config.yaml
encoder_arch: "vit"
model: "masked image model"
dataset: "rendered dice on a table"
train_examples: 145000
image_size: 48
crop_scale_min: 1
horizontal_flip: true
method: "mae"
mask_ratio: 0.5
loss: "mse"
encoder_norm: "layernorm"
encoder_norm_position: "pre"
encoder_activation: "gelu"
encoder_head_dim: 32
encoder_fused_qkv: true
encoder_bias: "all"
encoder_qk_norm: false
encoder_parallel_block: false
encoder_moe: "top_k"
encoder_num_experts: 32
encoder_moe_every: 1
encoder_expert_mlp_ratio: 0.25
encoder_experts_per_token: 1
encoder_shared_expert: false
encoder_patch_size: [6, 6]
encoder_layers: 12
encoder_width: 192
encoder_positions: "learned"
decoder_width: 192
norm_pix_loss: true
decoder_layers: 6
residual_init: "none"
optimizer: "muon"
muon_scale: "original"
lr: 0.034
momentum: 0.95
nesterov: true
orthogonalizer: "newton_schulz_5"
adamw_lr_other_params: 0.0018
grad_clip: 0.5
steps: 14200
batch_size: 256
epochs: 25.1
lr_schedule: "cosine"
final_lr_fraction: 0.01
warmup_steps: 420
weight_decay: 0.003
adamw_weight_decay_other_params: 0.05
Rows from expert 27 of block 8 of the encoder, named by matrix and row number. Rows with one number belong to one neuron. Each number is 128 + 32 x the weight over its row's rms, rounded and kept within 0 to 255. All counts start at 0. After the name is the row's rms in percent of the matrix's.
# up: expert up (encoder.blocks.8.mlp.up, 32x48x192), inputs 0-95
# down: expert down (encoder.blocks.8.mlp.down, 32x192x48, transposed), outputs 0-95
up.10 095 [ 96 129 126 118 145 100 118 105 150 117 145  92 126 169  84  45 134 163  99 130  79 139 131  81  89 104  55 116  38 176 129 139 114 113  98 115 104 104 149 105  57 102  87 150 135 130 159 155 127 106 122  84  77 110  71 150 126 129 108 151 142 156 149 106 139 172 123 119 158 119 215 159 116 161 149 111 122 180 155  90 104 189  95 165 119 125 125 160 113 133 148 140 132 151 114 114]
up.11 100 [104 173 104 132 121 167 124 180  91 166 148 183 166  83 189  97 129 157 115 165 145 200  85 154 129  79 103  80 156 103  96 186 113 163 146 117 130 147 108 106 139 104  84 124 136 142 132 158 136 143 165  99 199 150 176 144  86 157 136 122 157 172 106 135 138 164 152 118 108 117 141  88  85 138 108 110 145 188 135 104 157  86 115 140  81 153 123 205 203 101 147  99  69 114 139 126]
up.12 097 [149 119  97 134  73  72 100  99 100 169  83  81 171 184 145 156  85  92 152 154  99 106 138 129 163 137 121  78  93 174 132  82 171  98 114 106 115 175 106 174 136 141 139  97 142 134 135 151 147 108 160 133 162 143 131 115 117  95  80 103  93 153 148 100 149 176 170 186 163  47 138  77 166 145 135 161 151  43 149 198  76  99 122 152  98 123 149 151  98 102 120 140 122 172 118  29]
up.13 100 [109  84 166 152 146 123 131  97 135 130 118 193  96 102  95 138 156 136  83 142 128  97 144  80 137 112 131 144 114 122 106 124  85 173 130 210 110 180 140 110  91  84 161 169 123 166 110  86 138  83 160  77  84 118  69 146  78 157 116 138  92 108  63 102  96  52  95 150 133 144 132  80 118 128 101 189 107 170 139  41  93 175 114 149 116  81 102 118 119 123 152 189 134  91 107 151]
up.14 110 [129  85 112 148 107 146 101 104 148 179 104 102 114 120 121 134 100 154 192 131  45 111 135 121 130 163 117 124 138 135 143 111 133  90 154  92 193 163  55  94 193  55  80 118 154  98 128 150 133 132  87 116 226 145 132 143 144 170  93 105 129 113 128 108  73 127 122 157 130 137 127 183 105 141 151  54 116 111 112  96 151 148 154 117 137  92 112 103 157 153 108 124 112 178 108  87]
up.15 091 [208 117 109 136  45 148 116 135 112 119 146 111 147 112 118 122 149 174 150 145 172  74 116  73 123  72 158 117 106 130 140 123 178 103  73 149 152 147 173 107 140 175  87 101 116 133 105  95 146 131 183 176 133  99  61 106 109 166  88 121 127 175 121  91 145 137 123 127  98 125 105 159 124 218 120 108 183 133  82 144 111 106 117  92 119 113 131 151 137 130 160  84 120 148 163 147]
up.16 097 [148 114 143 118 127 205 106 106 127 141 144 106 159 107 168 128 181 142 134 198 140 132 145 144 139 116 151 146 122  99  93 114 158  74 153  84 119  44 144 104 119 118 134 124 148  99 126 146 129 116 164  96 102 138  89 140  67 127 104  64 188 167 129  99  49 198 137 100 133 169 122 137 118 175 162 157 121  75 129  91 116  85 126  77 104  79 208 130 112 121 135 160 126 129 126  95]
up.17 103 [126 183 153  60 142  99 132 114 124 107 125 172 114 129 188 123 163 112 170 102  68  81 140 108 112 117 130 102 177 149  93 161 102 177 128 122 181  71 134 116 155 149  54  84 109 157 149 109 160 166 150  78 153 149  37 120 101  73 174 123 129 119 114 102 115 182 147 130 118 141 175 208  88 131 100 188 105 115 119  72 130 124 158  63 126 118  88 105 105 144 102 187 153  89 127 158]
up.18 103 [133  96 150  52 158 126 140  96 146 142 104 139 142 149 189 150 107 123 140 165 140  66 173 107 114 138 172 143  92 167 121 139 131  84  71 165 153 155 111 109 127 151 137  85 145 139 105 163 137  52 181 222  62  95 135 132 107 134  95 134 183  98 182  96 133 191  95 144 138 109 125 151 160 173 193 131 118  96 170  97 146 141 118  82 119 102 126 130 105 140 125 104 129 115 189 113]
up.19 103 [ 66 142  79 152 132 103 145 161 142 109 112 122 157 235 129 110  81 171 126 177  88  73 182 154  92 128 103 168 148 101 187 123 147 138 119  93 106 122 129 129  94 133  92 179 117 159 117 108 116 112 182  91  64 154 117 143 171 138 155  85 123 154  97  97 170 125  96 150 150  89 129 105 100 122 142 132  78  74 128 148 115 121 161 132 221 152  72 139 117 118 129 118 149 109 117 114]
up.20 090 [103 101 185 156 175 150 182 184  87 122  99 135 104 132 110 115 116 163 119 113 149 148 156  65 119  91 146 131 139  83 135  90 114 102 125 101 147 203 131  55 119 113 161  96 142  94  81 138 157 133 193 144 124 152 118 116  55 128  89 107 110 122  98 122 129 151 108 140 106 103 100 149 145 141 157 100 104 132 137 180 110 113 145 115 163 111  98  58 134 110 161 135 159 142  92 132]
up.21 109 [123 161 153 125 156 129 168  92 129 106  88 115  76 139 109 114 110 136 171 105 125 100 167  92  33  77 144 104 151 160  79  91 134 180  86 159 152  90 128 104 164 103  53 188 134 128 115 128 129 141 135  60 180 128  93  95  63  76 167 152 104 108 147  77 173 183 149 170 128 150 194 177 103 150 144 125 135 110 139  98 131 105  98 103  83 118 112 138 203 152  84 128 121 138 144 134]
up.22 104 [156 114 198 154 140 154 135 122 193 155 123  98 115 141  78 141  93 138 134 119 106  75  87 142 158 134 124  53 155 156  98 140 107  94 118 103 189 197  87 155 109 150 126 113 164 148 170 104 173 120 115 201 119 104 132 109 143 161 112 133 162 135 161  63 183 153 112 100 129 157 177 135 118  71 141  76 125  76 142 126 130 115 175  93 123 133 119  97 229 178 127 108 151 158 122 129]
up.23 101 [131 138 169 136 173 100 149 136 131 131  91 169 183 164 151 137  63 122 111 129 109 179 148 107 123 117  92 103 156  85 179  69 154 170 144 149  99 104 150 140  88  75 108 123  76 121 137 163  67 140 139 112 171 107 135 167 117 123  74 117 125 100 124 133 101 145 131 120  87 100 113 149 153 110  86 111 170 145 118 166  61 102 109  57 235 145 127 147 131 147  91 116  90 158  99  62]
up.24 111 [120 147 160 148 144 179 135 120 137 169 131 114 130 136 130 117  90 115 101 195  88  50 126 123  14 119 154  45  84 176  96 149 130 127 107  83 171  96 128 131 132 110  91 116  87 143 122 189 175 113 143 142 141 180 129 161 115 115 100  69 129 151 109  95  77 170  86 133 157 111 126 137 149 100 172 115 136 185 133 155 183  57  80 131 105 102 157 106 215 123 189  92 182 131 108  92]
up.25 091 [167  75 120  93 121  88 150 157 111 152 145 110 112 113  49  99 162 150 134 133 136 141 102  77 149  81 114 120  97 141 143 139 110 165 156  77 100 125 127  89 130 205 146  91 186 139 123 172  96 172 132 124 208 134 148  94  91 125 191 145  78 143 157  74  57 141 180 120 173 173 127 121 174  79 117 121 137 128  75 135 107 147  98 159 146 159 108 198 113 141  76 156  60 118 118 144]
up.26 107 [120 180 195 111 113 123  79 101 105 116 148 219  99  48  98 154 157  85 130 114 115 188 129  72 131 165 111 129 172 202 112 130 185  94 126  90 145 173 125 123 128 138 120 165 129 164  74 121 131 135 148 116 121 127 111 127 125 153 179 165 119 117 154 131 108 123 197 132  51 101 140 135 156  98 139 114 146 144 117 146 127 130 193 182 142 193  87  70 107 156 157 121 174 124 127 204]
up.27 102 [ 96 142 171 131 137 134 174 156 106 154 136  93 127  95 149 128 151 110  88 131 106  70 200  71 122 169 170 102 135 111 133  79 100 171 194 180 194 137 108 138 114 115 124 146 119 116 112  65 192 144 148 138 154 146  61 142 160  82 111 179  97  82 139 118 100 124 136 140 120 156 132 144 144 200 101 149 161  49 141 112 130 141  72 131 158 115 161 107 179  96  93 132 141 114 102 178]
up.28 095 [142 156 179 131  84 159  84 158 156  98 126 123 158 107 175 144 113  83 130  85 135 182  63  80 135 129 119 138 137 145 162 125 102 128  95  95 167 125 113  86 121 138 173 134 135 104 124 151 131 140 127 108 111  88  93 124  49 118 125 148 127 138 123  87 146 160 143  88 152  87 119 139  94 122 145 163 153 175 128 163  59 140  40 157 164  97  97 107 164 179  61  91 132 137 152  95]
up.29 101 [107 176 152 128 189 131 163 118 148  98  89  94 132  79  72 120 140 110 124 110  82  85 160  71 135  94 166  98 136 169 100 112 101 135 179 129 172 120  93  70 145 119 148 140 141 137 129 134 161 168 124 176 164 141  60 165 123 106 126 177  77 126 162 147 103 149 111 156 125 126  71 182 100 121 158  91  87 106 146 155 165 131  86 197 137 144  58 132 142 138 153 146  41 111 164  83]
up.30 098 [138 142 168 177 102 162 124 154  97  76 150 110  87 203  88 101 131 158 163 129 124 147 114  53 118 106  39 137 125 195 137 133 104 149  73 163 100 146 138 129 147 113 158 114 161 189 160 104 102 173 172 186 182 120 184 156  77 139 110 141 131 163 109 159  93 101  68 134 162 146 117 117 157 182 155  68 155 154 114 101 170 109 143 181 136 105 123 173 134 141  97 158 123 185 133 119]
up.31 105 [124 100 128 124 112 161 136  94  97 150 104 107 122 154  98 110 109 109  77 119 153 149 106 150 168 132 152 159 149 117  97 167 114 122 121 126 147 130 196  85 169 134 104 136  90  83 150 163 125 139 132 129 120 123 116  95 167  75 146 109 129 105 112 103  96 147 131 147 125 176 147 107 147 130 121 144 139 200 118  88 130 114 118 154 103 195 117 212  43 115  95  60 108 159 164 210]
up.32 108 [158 122 112 170 145 130 149 163 126 188 114 193 144 126  88  88 143 159  76 111  85 197  79 114  96 105 170 115 111 155 147 118 121 175  90 101 128  73 104 161 106 152 135 126 156 120  91 145 189 121 187 160 138 133 137  80 115 127 194 110 117 110 117 101 126 121 133 121 103 124 120  86 139  80 103 121 136 173 183 159  98  91  69 130 132 176 126 119  93 176 112 115 146 114 121 157]
up.33 095 [127 127  83  73 137 139  74 105 120 149 130 142  88 160 156 139 108 123 123 141 117  75 118 145 145  98 119 104 152  84 120 120 104  96 102 143 169 102  87 155 200 142  80 174 112 102 132 122 101  75  73 107 184 116 124 107 108 136 111  44 103 106 133 130 129 180 150 170 173 153 154 155 157 168 138  74  68 106 166  81 148 126 147 144  68 180  88 129 117 169 153 173  22 155 175 120]
up.34 093 [121 168 122  87  71 141 122 158 130 113 125 117 136 136 170  99 133 179 143 157 102 143 136 156 112 140 176 111 142 196 122 123 167 148 115 153  76 107 119 180 100 154 105 107  87 186  79 110 137 214 118  81 194 112 147 161 157 142 140 191 157 143 108 145 119 135 140  99 169 200 140 168  85 132 108 174 142  53  66 120 155 130 173 129 123 146 114 157 151  89 113 196 126  90 127 126]
up.35 093 [133 137 111  93 107 173 100 124 126 150 161 212 148 173  75 182  71 130  88  84 131 103 137 102  70 165 110  97  84 142 106 128 126 152 156 226 107 124 119 146 117  42 186 154 121 156 118  70 150 109 126 141 149 129 104 141  93 128 152 126 127 155 135 122  84 156 172 129 147 172 140 117  91 211 139 131 107 100 130  75  84 107 139  99 154 126  96 132 119 162 114  82 153 142 139 184]
up.36 106 [ 89  96 165  51 129  98 116 146 144  59  87 100 112 151 168 137 122 157 129 154 144 161 159 157 106 114 124 148 164 119 108  21 165  67  76  66 152 110 135  86  53 165 127 116 106 113 119 136  88 114 129  46 151 201 120 141 115 127  87 139  79 135 174 131 149 184 112 126 143 100 162 222 124 174 148  93 155 134 108 173 151  99 131 137 149 167 131 158 154 132 110 101 102 156 160 130]
up.37 097 [136 152 119 146 121 136 133 151 103 183 122 121  97 110 175 113 178 162 128 153 143 156 104 123 175 116  65  78 129 147 148 144 171 116 127 164 187 112  90 122 107  62 100 134 152 124 157 162 129 134 134  45 175 133  78 123 136 154  51 147 122 127 108 154  93 121 157 132  69 101 119 117 150 102 112 167 141  81 170 181 141 129  74 114 112 139 102 134  74 128 105 123 239 123 154 125]
up.38 097 [114  97 142  72 102 167 133 134 124 125 188 136 137 152 141 133 173 133  94 153 131  56  78 146 113 105 100 174  60 180 131 145  84  91 160 167 171 109 140 164 109 122  98 146 123 121 126  65  94  97 127 100  96 150 144 163  99 147 128 151 106 148  64 124 194 146 131  78 109 165 165 181 160 134  94 139 111 143 115  86 194 139 155 144 160 107 162 114 135  83 129 129 214 115 109 130]
up.39 109 [112 117  85 153 136  73 107 150 162 166  94 165 131 138  42 104 154 161 108 128 162 120 160 113  88  70 170 104 111 162 125  95 185 158 135 133  96 113 160 136 110 110 128 140 103 204  85 188 136 127 113 140 134 174  97 175  59  79  90 164  44 107 143 133 109 131 124 145 109  58 125 161 129 143 128 121 112 212 134 106 142 176  90 105  97 155 156 141 178 165 133 110 132 122 152 195]
up.40 111 [131 130  89 187 105 191 154 120 144 127 157 133 111 145 136  79 193 103 121 124  76 134 138 113 184 147  89 190  99  75 136 136 100 144 122 149 160 143 133 122 133  66 147 131 117 114 130 132 143 181 164  74 163 127 140 131 103 137 177 152 182  88  73 127 157 109 212  79 112 130  79  99 149 175 137 106  43 105 137 114 109  52  98 200 120  89 119 158 129 174  90 185 151 209 107 170]
up.41 093 [159 130 112 148 125 182 142 125 114 116 135  73 110 157 111 100 117 121 162 121 110  46 157 136 115 112  86 101 153 135 125 156  83 132 147 107 195 108 178  94 114 133  85  96 139 135 152 144 110  64 144 165 189 122 100 106 121  80 115 164 167 139 111  50  91  74 138 133 131 179 117 155 163 199 136  48  73 150 133  74  91 167 137 182 102  90 167 148 125 108 147 154 186 133 114  81]
up.42 089 [128 155 121  79 110  84  94 135 122  79 123 128 180 175 131 124 150 118 137 138  98 115  84  97 139  98 179 108 104 123 159 206  73 148 107 103 114 159 149 131  90 155  81  84  78 120 154 107 180 115 141 146  79  73 191 182 145 113  61 123 155 157  72 179 137  87 119 160 151 154  74 103 138 184 112 135 128  63 143 127 134 146 111 169 203 200 126 147 145 117 138 150  58 168 174 189]
up.43 104 [ 95 141  83  79 119 185 151 104 152 190 138  82 122 123  87 109 139 149 116 143 151 155  99 145 128  69  77 165 107  78 148 170 178  98 113 142  76 137 168  62 208 105 169 146  96 110  72 136 148  71 104  89 131 151 102  68 118 197 167  96 127 108 126 175 154 102 102 116 112  86 100 105 143 135 194 113  79 161 114 133 120 156 119  90  86 179 201 150  90 135 170 130  64  70 174 124]
up.44 098 [140 149 107 123 188 100 139 141  94 134 103 165  88 158 124 124 116 153  89 107 191  71 115 116  55 202  94 121  86 133 168 194 148 137 126 115 115 153 116 122 124  96 124 147 138 116  96  53 157 141 110  78 165 146 175 129 123 152 107 108  98 185 119 142 142 131 141 103 161 176 118 186  95 153 165 171 184  91 133 139 116 105  78 171 171 113  46 141 142  59  67 135 132 125 109 153]
down.10 090 [110  79 144 115 151 128 111 129  65 124 160  67 165 200 139 121 150 132 165 128 165  96 175 209 115  81  82 112 136 139 154 158 102 129 175 150  95 107 173 106 125 154 196 156 144  88 115  64 108 118 135 148  95 125 150 127 174  94 131 128 109 152 158 145 165 102 132 129 111 156  71 100 187  84 138 122 121  83 144 131 131 104 137 113 113 133 143 151 116  89 160 130  78  54  91 114]
down.11 091 [ 93 113 163 114 142 146 113 169 117 166  94 109 182  66 163 141 183 142  83 138 154 103 139 117 135 117  58 114 158 139  93 110 146  84 151  44 175 108 185 154 135 141 119 102 195 135 120 155 119  75 136 102 131 134 153 129 104 117  49 109 136 119 129 125 141 129 105  83 145 109 190 137 115 150  99 156 103 164 197  96 154  79 142 132 108 156 152 106 104  92  91  86 112  78 124  97]
down.12 096 [164 118  77 175 121 175  90 184 122 160 122  98 156 112 189 134 161 118 154 164 139 101 130 147 144 226  92 158 209 127 145 110 191 116 120 102 135 119 116 189 113 115  78 162 102  92 147  63  80 127 107 105 148 153  49  72 140 153 162  84 174 138  89 140 153 171 129  95 121  82 147 131 122 160 135 129 142 125 105 158 117 139 175 119 112 166 108 181 108 148 101 126 159 163 137  76]
down.13 106 [164 135 162 120 130  77 133  97  87  78 127 144 134  62  95 160 129 124 123 128 165 114 130  57  95 132 149  87 115 101 126 122 116 111 145 163 138  99 142 108 145 184  67 119 136 107 112 112 105 198 174 127 136 158 124 161  74  98 123 106  47 127 155 122  87 155 120 134 151 130 129 173 103 178 136 117 106  96 188 123 165 170  96 128 145 128  96  88 163  64 112 165 150 115 160 209]
down.14 111 [125 104 125 119 143 143 137 127 124  71 106  97 153 145 130  90 196 102 116 159  97 139  66 120 209 162 103 142 161 142 105 101  84 177 111 162 182 125 105 160 147 198  79  98 106 157 137 171 110 129 106 170 152  76 128 109 134 145  91  93 129  99 137 129 174 130 102  77 111 178 122 101 123  76 170 140 146 123 104 111 189 113 137 143 161 122 182 125 100  94  94 108 112  75 106 131]
down.15 091 [ 94  93 119 166 200 117 149 187 132 100 110  91 165 109  62 113 134 161 113  96 175 179 133  81  94 166 161 141 126 126 138 130 127 131 159 195 105  96  87 127  98 165 111 112 110 145 149 114  72 107 143 149 115 134 123 135 153  83 172 164  76 143 107 134 168 128 165 154 148 130 124 120 101 154 175 116 142 105 195 101  56 104 160 106 129 194 141 130 107 127 134 134 111 131 111 195]
down.16 093 [127 108  86 176  85 158 111 139 130  97 129  61 164 164 200 121  89 164 115 162 100 174 120 133 179  66 154 156 111  79 165 157 115 133 124 103 126 103 141 121 114 118 122 151 142 134  71  72 139 172 121 128 126  92 128 180 197  75 180 111 135 165 141 139 176 122  67 104 121 163 174 149 105 124 155 137 130 129  75 131  99 187 103 105 192 116  99 145 115 108 183  92  97 117 164  86]
down.17 104 [120 118 128  80  97 135 135 172 170 134 109 125  96 171 152 207 115 161 121 148 126 139 166 154  72 138 141 118  92 119  97 134 164 175 179 172 151 113  79 141 180 117 163 168 152  77 146 115 113 139 126 119 113  71 149  99 114 129 100 140 147 117 107 127 121 157 102 108 144  98 108 162 155 169 149 150 179 123  83 145  87  92 141 119  86 113 120 104  84  78 128  74  86  97 115 138]
down.18 108 [134 133 133 119 159 175 149 102  92 145 100 115 118 105  65 131 155 136 119 147 187 113 123 113 136 120 141 180 140  81  53 167  59 200 158 123  86 126 162 118  76 145 152 109 104  67 175 122  79 123 112 133 109 102 126 128 156 127 139 117 163 129 121 139 150 132 144 100 161 121 125 133 167 131 164 141  91 113 103 116 147 177 123  91 126 140  71 154 121 186 185  78 104 171 110 124]
down.19 107 [103 146 115 112 202 151 170 126 110 170 102 149 109 167 125 105 108 191 166 124 132 100 200 135  96 131  86 148  99 107 146  58 144 119  90  96  90 117 141 124  64 143  96 122  70  99 137 161 191  58  77 108 115 174 157 139 107 164 161 112 144 117  98 150 116 184 157 150 135 139 112 114 120 136 136  97 150 161  72 137 130  73 129 155 135  58 116 135 133 163 148 134 155 144 144 190]
down.20 091 [158 142 176 155 166  70 140 114 109 156  91 121 110 149  93 157 164 140 113  96 180 137 142 111 119 173 154 123 124 110  98 128  70 138 236 154 127 121 150 119 119 194 129 154 169 148 139 187 133 107 131 103 135  97 169  97 119  91  69 127 111  75 125 175 109  92 141 116 140 142  98 109 114  54  62 125 108 125 139 116  50 166 129 143 169 143 109 124 131 169 120 156 173 153 144 133]
down.21 111 [112 157 142 117  89 156  72 121 157  95 114 155  86 117 170  99  91 122 101 192 166  98 119 155 127  67 109  53 148 110 127 119 148 164 148 131 135 143 151 165 145 128 135 143 141 127 212 150 121 111 136 146 127 175 130 160 139  75 154 153  87 177 164 147 147 129  95 134  69 142  93 152 125 113 161 124 144 144  78 127 186  99 164 145 126 110 116 102 115 111 102 115  55 131 178 114]
down.22 101 [105 148 101 156 109 159 147  99 103  86 110 135 101 181 122 172 109 153 161 168 107 142 113 114 115 111 118 123 141 164 151  87  81 131 133 142  93  91 105  98 184  70  92 177 166 128 134 144  81 176 172 149 152 127 163 172 128 133 197  63  81 118 131  95 108 119 143 133 118 133 221 139 162  57  59  66 126 114 100 122 139 192 132 144 150 170  74 218 145 172 154 124 138 113 179 122]
down.23 101 [127  77 167  95 197 166 150  78 112 116 140 155 110 103  87 127  84 156 155 152 131 111 171 121  87 125  80 108 140 139  98 113 101 151 102 141 109 138 118  41 130 165 158 106 121 153  90 153 103 126 105 119 141 135 121 164 161 105 124 114  85  86 108 145  99 151 137 190 170 138 158 195  94  69 140  80 131 112 130  95 155 153  80 166 136  91  91  88 127 151 125 110 116 131 124 131]
down.24 099 [125  70 138 125  55 121 191 118  99 119  85 139 104 150 134 133  88 140 119 164 163  89 119  73 135 139 108 109 150  85 101 143  86 111  69 111 101 159 132 183 127 155  97 126 105 140 113  87 224 133 130  80 104 116 127 129 129 122  84  96 134 173 124  92 107 157 139 117 113 154 195 124 145  79 140 113 101 127  94 111 108  90 167 105 107 124  89 179 160 100 119 111 114 104 147 131]
down.25 091 [ 76 174  76 146  59 141  89  69 154 140 141 133 154 156 153 111 121 113 101 131 177  91 114 157  85 138  99  89 155 101 122 178 175  65 106 153 198 123  79 228 160 174 120 147 142  92 117 166 120 111 137 102 152 133 184 123  73  95 149  50 133 142 104 165 124 148 174 172 194 125 104  90  86 150 146  86  92 100 158 140 175 122 106 185 128  95 147 122  93  63 105  91 107  96 112 152]
down.26 108 [141  94 122 149 193  76 106 102 150 107 149 151 118 169 168 191 118 164 104 149 144 160 176  72 151 166 134 147  84  50 110 122 156 123 117  97 131 145 142 117 115 147  88 145 145 149 125 119 139 135 142  99 129  87 166 134  32 172  94 165  54  66 183 158 145 126 102 101 100 126 183  76 154  74  91 104  74 111 111 127 130 122 123  70 129 153 123 175 159 230 134  94  89 107 148 109]
down.27 099 [ 98 174 152 105 120 113  70  56 142 127 109 145  86 131 101 127 118 145  83  87  67 119 145  95 153 107 168  99  88 100 117  59 132 177 138 179  73 129  59 174  89  96 152 178 146  97 189 145 147 114 124 110 144 126 135 126 158 184 135 182 109 118 157 149 189 132 124 171 139 109 136  82 100 142  98  99 152 136  60 126 138 144 116 120  88 121 107 171  92  93 137  49 124  92 140 134]
down.28 103 [101  62 183 110 128 140  99  90 104 119 156 119 138 172 131 163 179 102 220 150 144  57 125 170 118 154 109 123 120 138 126 108 106 120 120 179 140 138 136 109 118 226 157  74 126 111 151  75  66 158 171 125 164 128 113 101  66 114 112  51 118  86 115 119  87 174 102 141 142 147  89 156 203 169  98  82  66 120 157 144 142  75 158 113 138  84 172 162 114 116 196 111 138  90 164 103]
down.29 107 [107 225  94 149  87  66  93 152 137 106  89 141 118 125 159 106 128 116 109 130 163 167 141 119  84 144 147 106  91  93 152 129  93 141 126 199 177 129  68 175 160 124 153 144 141 157 199 111 100 124  96 142 159 176 164 116 133 152 146 129 187 107 193 155  86 139 147  95 126 136  52 132 104 103 194  79 131 120  63 127 134  79 143 171 132 157 149 158 123 102 130 102 129 171 168 132]
down.30 101 [ 97 146 135 134  77 123 110 122 125  91 144 143 157 145  68  93 102 136 105 132 136 118 104 121 146 146 117 162 137 155 169 200 163  65 153 164 147 102 163  70 187 132  81 179 178 178 109 123  93  74 136 167 109 131 148 110 104 154 126 120 117 108  61 100 146 118 102  52 137 114  93  83 126 168  67 122 172  96 127 178 155 207  66 148 118 123 183 125 106 156 147 178 163 165 159 137]
down.31 112 [131 133 150 173 158 155  41 196 123 176 118 178 133 103  91 135 121  99 117 112 155 154  96 172  89 137 151 142 154 107 188 109 141 148 113 121 147 129 179 109  66 111  99 125 136 106 138 145  89  47 111 112 142 128 132 128 145  90 125 129 130 138 109  74 130 125 123 114 157  93 124  97 193 161 147 134  81 102 177 129  86  96 138 160 174  88 134  93 114  99 157 105 139 148  69 113]
down.32 100 [159 145 139 207 117 123  89 144 156 162 220 174 178  61 129 103 193 174  88 119 104 168  63 147 133 186 100 102 114 108  59 141 128 138 137  77 158 102 163 139 167 115 101 130 147 140  90 108 105 118 117  85 130 140 147 140 129 149 123  85 169 105 131 148 111  98 141 124  95 128 102  96 139 223 156 112  91  93 106 139 155 142  95 177 130 123 113  99 105 128  97 134 143 144 111 184]
down.33 100 [153 128 124 132 154 115 158 180 130  54  85 143 148 102 164 110 112  85 153 154 163 103 127 127 155 128 169 151 140  81 160 168 131  97  99 153 155  86 130 111 110 144 138  95 150 128 180 148 130 128 115 103 157 164 141 110 118 186 148  85 165 154 119 185 180 134 143  45  79 116 100 154 169 140 104 122 199 120 129 179 127 118 143 143 125  96 153 140 114  97  98 139 119 175 121 116]
down.34 091 [116 118 110 116  63 149  87 160 132 117 187  92 109 183  80 167  62 149 123 110 215  97  96 145 199 120 131 114 147 126 144 130 169 117 116 154 123 117 106 168 120 127 160 190 135 110 102 166 113 208 111  96 126  98 153 119 130 146 137 155  70 113 119 131  94 133 152 122 108 111 127 125  93 117 134 192 144  91 127 131 119 170 141  99 107 156 139 153 110 120 111 181  91 161 141 136]
down.35 093 [118 131 103 125 172 159 180 157 156 123 164 211 130 166 132 134 163 125 163  64 143 128 108 154 160 170 138  76 143  93  92 102 121  62  60 150 101 126  87 128 126 184 145 148 110 119  99  68 149 155 158 184 154  92 136 132 120 134 121 161 132  90 105  76 112 126 149  96 144  81 139 108 137 110 111 137 204 162 164 125 110  99 120 123 136 102 105 109 143 131 112 148 129  57  87 179]
down.36 106 [159 208 127  90 164 105  97 125 123 120  90 124 191 127 106  86 138 143 104 124  86 153  90 101 124 140  94  83 150 125 121 125 110 128  47 121 130  95 195 113 106 189  91  87 149 139 134 126 116 138 145 150 175 116 165 137 169  65 120  96 119  92  96 117 150 112 164 159 159 137 145 113 136  76 132  81 123 125  77 151 151 123 232 196 111 116 106 176  94 119 185 162 127 129 137 156]
down.37 096 [ 88  97 119 140 127 124  96 152 118 112 178  98  81  94 154 128  62 125 105  86 149 124 130  77  76 145 159 125 112  88 118 151 147 208  94 143 174 148 129 129  97 107 147  80  94  87 102  68  85 102 149 150 135 129 128 138 143  60  96 166 118 165 167 148  84 158 100 178 129 109 172  97 133 115 165 112 169 149 134 150  69  79 142 159 106 127  78 125 136  78 144  57 136 106 118 109]
down.38 098 [140 172 114 140 143 185 159 170 150 123 119 135 104  87 173  94 123 125  67 151  94 137 142  86 117 136  49 166 121  99 167 158 125 128 104 105 114  89 164  40 118 202 160 157 115 105 126 166 128 156 171 154 101 127 140 125 165 120  73 196 126 194 153  98 144 108 156 158 129 166 170 103 143  94  83 116 122 139 232 100 106 153 124  98  43 123  68 160  89 123 137 115  99  66  68 126]
down.39 096 [166 158 163  81  83 129 126  56 124 121 101 182 125  98 128 127 108 145  88 136 143 113 140 129 102 119 140  86  65 104 138  99 119 126 135  94  79 114 141 131  64 148 146  92 123 170 182 119 113 163 151 133  72 144 130 122 160 148 164 102 104 167 195 125 128 154  77 127 185 190 148 125 131  66 177 161 117 104  96 171 155 150 140 150 242 134 122 110 176 109  61 153 137 139 148 126]
down.40 102 [202 132 130 150 185 115 132 125 129 177 104 116 134 155  93 145 124 209 116 129 159 140 115  69  92  88 149 152 142 158 130 143 153 144 139 134  86 100 175 108 147 166  94 150 112 136 149 100  76 149  87 150 125  71 106 128 172  84 150 122 182 144 146 121 177 127  84  76  78 111 152 123 128  90 146 109 169 162 157 139 146 125  75 108  65  66  97  68 177 115 114 145 171 111  45 121]
down.41 100 [143 107 168 111 170 168 133 101 115 126 107  86 137 141 126 146  64 161  97 132 193 158  99 152 133 102 118 127 176  96 112 157 145 148 157 130 166 186 101 111 139  92 136 186 124 172 197 110 103 130 110 106 111 129  61 213 159  98 113 104 170 150 118 112 171 123 176  77  86 111 121 180 102  49 103 140 114  97 103 127 160 176 108  96  82 166 162 128 105  74 100 143 114 103 144 192]
down.42 088 [148 131 104  63 153  93  84 160 124 155 104 157 119 158  84 145 133 110 192 176 119 138 106 189 189 108 126 124  99  66 122  95 143 146 119 160  72 115  94 129 120 166 151 116 149 112  98 124 188  72 173  79  66 169 126 155 155 143 110 156 142 108  94 148 112 173 124 160 128 154  94 105 131 156 147 118 114  77 163 165 106 127 108 105 154  90 206 134 111 199 131 111 130 111 157 158]
down.43 102 [171  89 133 108 138  50 123 154 159 164 138 130 132 114 111 119 105  97  68  98 165  89  62  58 140  68 150 138 134  91 157 152 146 146 157 119  81  82 187 118   8 118 145 129 125 106 192 108 160 155 126 102 128 177 139 141 134 130 125 121 128 158 147 140 127 206 149 137  84 131 119 122 104 147 120 122  75 145 132 143 131 154 116 131  99 118 182  87 134  96 150 103 160 141  41 121]
down.44 094 [103 151  97 102 100  24  87 151 126 163 161 154 145 179 125 147 160 146  92  89 107  59 222 167 110 124 153 111 130   9  95 107 118 140 153  81 140 121 183 113 124 135 139 120 152 108 156 122 134 121 103 135 110  82 124  70 133 177 117 134  96 130 115 173 169 165 170 163 101  67 109 159 124 170 178 138 127  83 171 122  98 119 145 131 137 129 114 122 139 125  79 113 129  84 121 133]